config.toml
model = "sound classifier"
win_length = 400
num_classes = [8, 3]
activation = "relu"
rnn_residual = false
beta2 = 0.95
max_precond_dim = 1536
Rows from block 2, named by matrix and row number. Each number is 128 + 32 x the weight over its row's rms, rounded and kept within 0 to 255. All counts start at 0. After the name is the row's rms in percent of the matrix's.
# conv: width-5 conv, stride 2 (model.blocks.2.conv.weight, 288x240x5), inputs 231-239, a 5 kernel for each
conv.172 101 [152 112 130 104 131 181 131 159 163 121 160 108 131 166 111 121 110 173 138 150 107 105 105 104 134 150 161 174 114 128 168 139 116 121 116 133 158 105  67 158 176  84 152 176 129]
conv.173 099 [112 147 133 149 107 172 150  91 133  52  99 175 117 153  71 174 163 173 161 120 163 114 130 155 133 101 170  80 139  99 135 143 183 154 126  99 105 157 121 148 148  86 179 157 131]
conv.174 104 [204 103 166 130  82 128 108 111 110 136 108 127 151  99 101 122 127 139 104 162 168 178  51  97 174 159 153 147 145 144  50 106 130 119 158 154 134  71 144 116  97 127 146 165 137]
conv.175 101 [162 189 115 158 110 115 142 177 106 117 179 119 110 122 136 134 133 137 118 128 151 105 160 134 111 120 134  93  70  99 185 120  71 140  87  98 120 140 129 114 156 197 136 151 129]
conv.176 099 [ 88  68 128 150 149 118 104 151 117 136 107 159  57  87 111 118 105 139 118 175  84 153  92 124 141  75 103 128 121 160 131 126 118 108 153 177 149 136 140 134 110 131 130 121 129]
conv.177 107 [167 154 119  90 185  43 144 170 120 171 201 127 118 167 111 156 157 149 142 104  65 122 157  92 109 133  92 144  97 138  98 202 143  71  95 116  81 173 171 118 138  63 122 132 140]
conv.178 106 [174 104 105 126 140  80 129 141  87 167  98 112 138  80 141  48 103 189 147 142  83 131 186 179 115  81 109 114 106 181 129 111 130 106 143 164 156 156  64 124 144 100 127 172 156]
conv.179 108 [149 168 114 102 119 144 134 105 136 165 130 145  54  91  86 124  99  90 110 132 122 150 133 168 196 133 108 185 118 148  82 118 107 136 144  92  92 142 198  90 116 125  97 103  74]
conv.180 098 [100 120  86 114 139 155  92 135 132 102  98 144  96 156 167  80 137 145  82 119 197 156 218 171  83 136 108  88 108 145 144 111 111 122 101 158 153 108 144 151 181 154 154 156  84]
conv.181 104 [ 82  83 122  86 147 122 107 127 145 172 160 142 118 118 108 145 182 133 105 112 129 169  83 144 137  92 162 170  91 170  37 156 170 228 184  91 168  93 112  99 152 128 118 119 129]
conv.182 110 [ 91 149 136 140 130 133  93  81 165 152 175 171 128 155 119  85 131 147 117 111  97 130 148 143 102  46 118 121 113 143 142 130 155 181 143 125 153 100 135 123  79 129 102  68 107]
conv.183 089 [151 132 164 116 134 116 110 124  99 160 119 127  44 122 140 141  88 217 139  73 161 105 130  88 106 151 117 162 158  94 141 126 153 101 117 129  97 144 171 110 105 101 137 106 179]
conv.184 102 [131 128  91  88 132 146  97 156  75  67 128 141 160 138  92 110 135 143  99  63 147 144 113 126 174 133 126 125 150 169 128  86 188 145 177 178 137 117 116 153  54 167 121 168 119]
conv.185 088 [121 132 130 161 100 119 108 189 187 137 158 101 112 108 121 153 164 123 132 182 119 152 162 158 156 138 161 174 142 116 202  79 159 149 102 112  91 183  83 166 122 160 108 139 133]
conv.186 098 [115 109 107 137 132 159 154  90  78 103 109 135 148  68 116  97 142 169 148 118 148  78 131 117 128 123 130 135 160 174 159 102 128 138  80 136 157 119 127 113 109 127 114 152 163]
conv.187 096 [137  99  73 141 138  93 140 118  89 118 156 170 198  78 109 109 128 149 131  78 148  73 118 121 124 137  87 145 108 116 105  93 180 160 129 102 153 133 148 127 147  74 140 106 121]
conv.188 105 [ 82 129 105 162 106 173 100 155  96 136 155 185 107  98  97 100 131 126 135 113 170 102 131 127 141 121 154 190  98  65 177 160 136 166 105 134 156 103 111 128  72 171 107 118 161]
conv.189 093 [167 146 174 135 122 121 128 106 149 114 157 100 127 189 106 113 139 141 131 130 125 128 167 151 160 105 129 139 187 196 143 165  36 134 131 136 127 144 115 121 155 133 120  93 155]
conv.190 098 [140 119 161 142 145 109 101 113 181 124 109  80 137 163 116 129 100 117 164 126 104 173 210  99 102 111  85 174 128 169 153  92 140  57 188  90 110 189 154 125  91 151 137  81 161]
conv.191 098 [ 80 119 145 135 165 125 149  67  83 146 148 163 131  90  73 141 106 132  84 134 120 161 128  87 141 109  87 140 166 128 109  99 123 155  89 125 118 100 111 218 168  90 102 121  97]
conv.192 104 [108  96 154 171 162  94  90 146  78 122 197 138 114 162 196 185 166  91 147 139 143 141 147 123 141 113  83 156 143 143 106 134 111 110 123 120 152 127 153  42 128 122  91 117 108]
conv.193 088 [153 148 135 145 144 152 136 159 114 229 109 152 134 133 133 175 141 170 123  83 138 105 136 107  94 108 189  66 131 134  95 156 104 108 123 139 133 119 148 112 165 146 139 136 121]
conv.194 083 [ 88 107 135  68 144 123 179 149 118  89  86 131 173 149  96  95 148 138 121 117  96  91 121 111 129 117 148 115  99 103  99 174  93 106  88 131 137 124 112 115 148 150 127 110 139]
conv.195 108 [129  94 126 195  93 150 113  90 111 183 172 171 156 138  73 125 134 151 133 175 122 143 171 108 146  79 148 131 103 156 188 119 132 147 157 172 134  81 109 111 133 114 147 128 163]
conv.196 083 [ 75  88 177 167 157  87 112 141 104 125 133 133 113 168 138 135 110 174 104 163 128 144 136 122 120 181 103 142 234 160  94 113 124  65  86 123 121 127 135 143 153  90  73  78 134]
conv.197 099 [150 140 112 147  86 137 103 103 131 123 191 109  85  90  47  91 115 116 109 126 157 119 102  94 113  72 100  92 134 111 187 125 119 123  71 123 184 125 106  80  98 116  58 136 158]
conv.198 106 [126 128 150  76 136 131 135 195  73 104 132 141 210 178  94 129 138 159 124 110  66 141 128 135 149 116 175 113 108 108 131 198 141 197  90  84 119 185 120 122 111 159 128  79 167]
conv.199 094 [167  98 165 164  54 154 143 122 170 111 134 194  67 117 162 136 110 137 129 128 140 143 157 134  93 119 130 131 187 130 141 125 102 160 127 121 148  93 185 114 120 126 149 118 101]
conv.200 103 [129 112  54 108  87  94 184 128  85 137 143 161 151 141 175 128 133 189 152 121 222 120 128 154 104 137  59 102 134 126 145 115  82 113 162 109  92 141 144 118 172 146 126 116 122]
conv.201 099 [122 125 123 107 134  98 174 163 183 114  94 101 116 138 179 152 132  83 116 141 158 129 141 157 135 104 102 106 130 161 138 112 109 111 106 105  93 105 137 119 102 140  86 147  96]
conv.202 097 [161 147 100 100 128 100 127 157  95 124  62  46 126  77 142 172 149 129 109 128 149  71 152 169 146 138 113 163 159 139 157 188  92 123  87  90  99 156  88 113  92 131  63 161 112]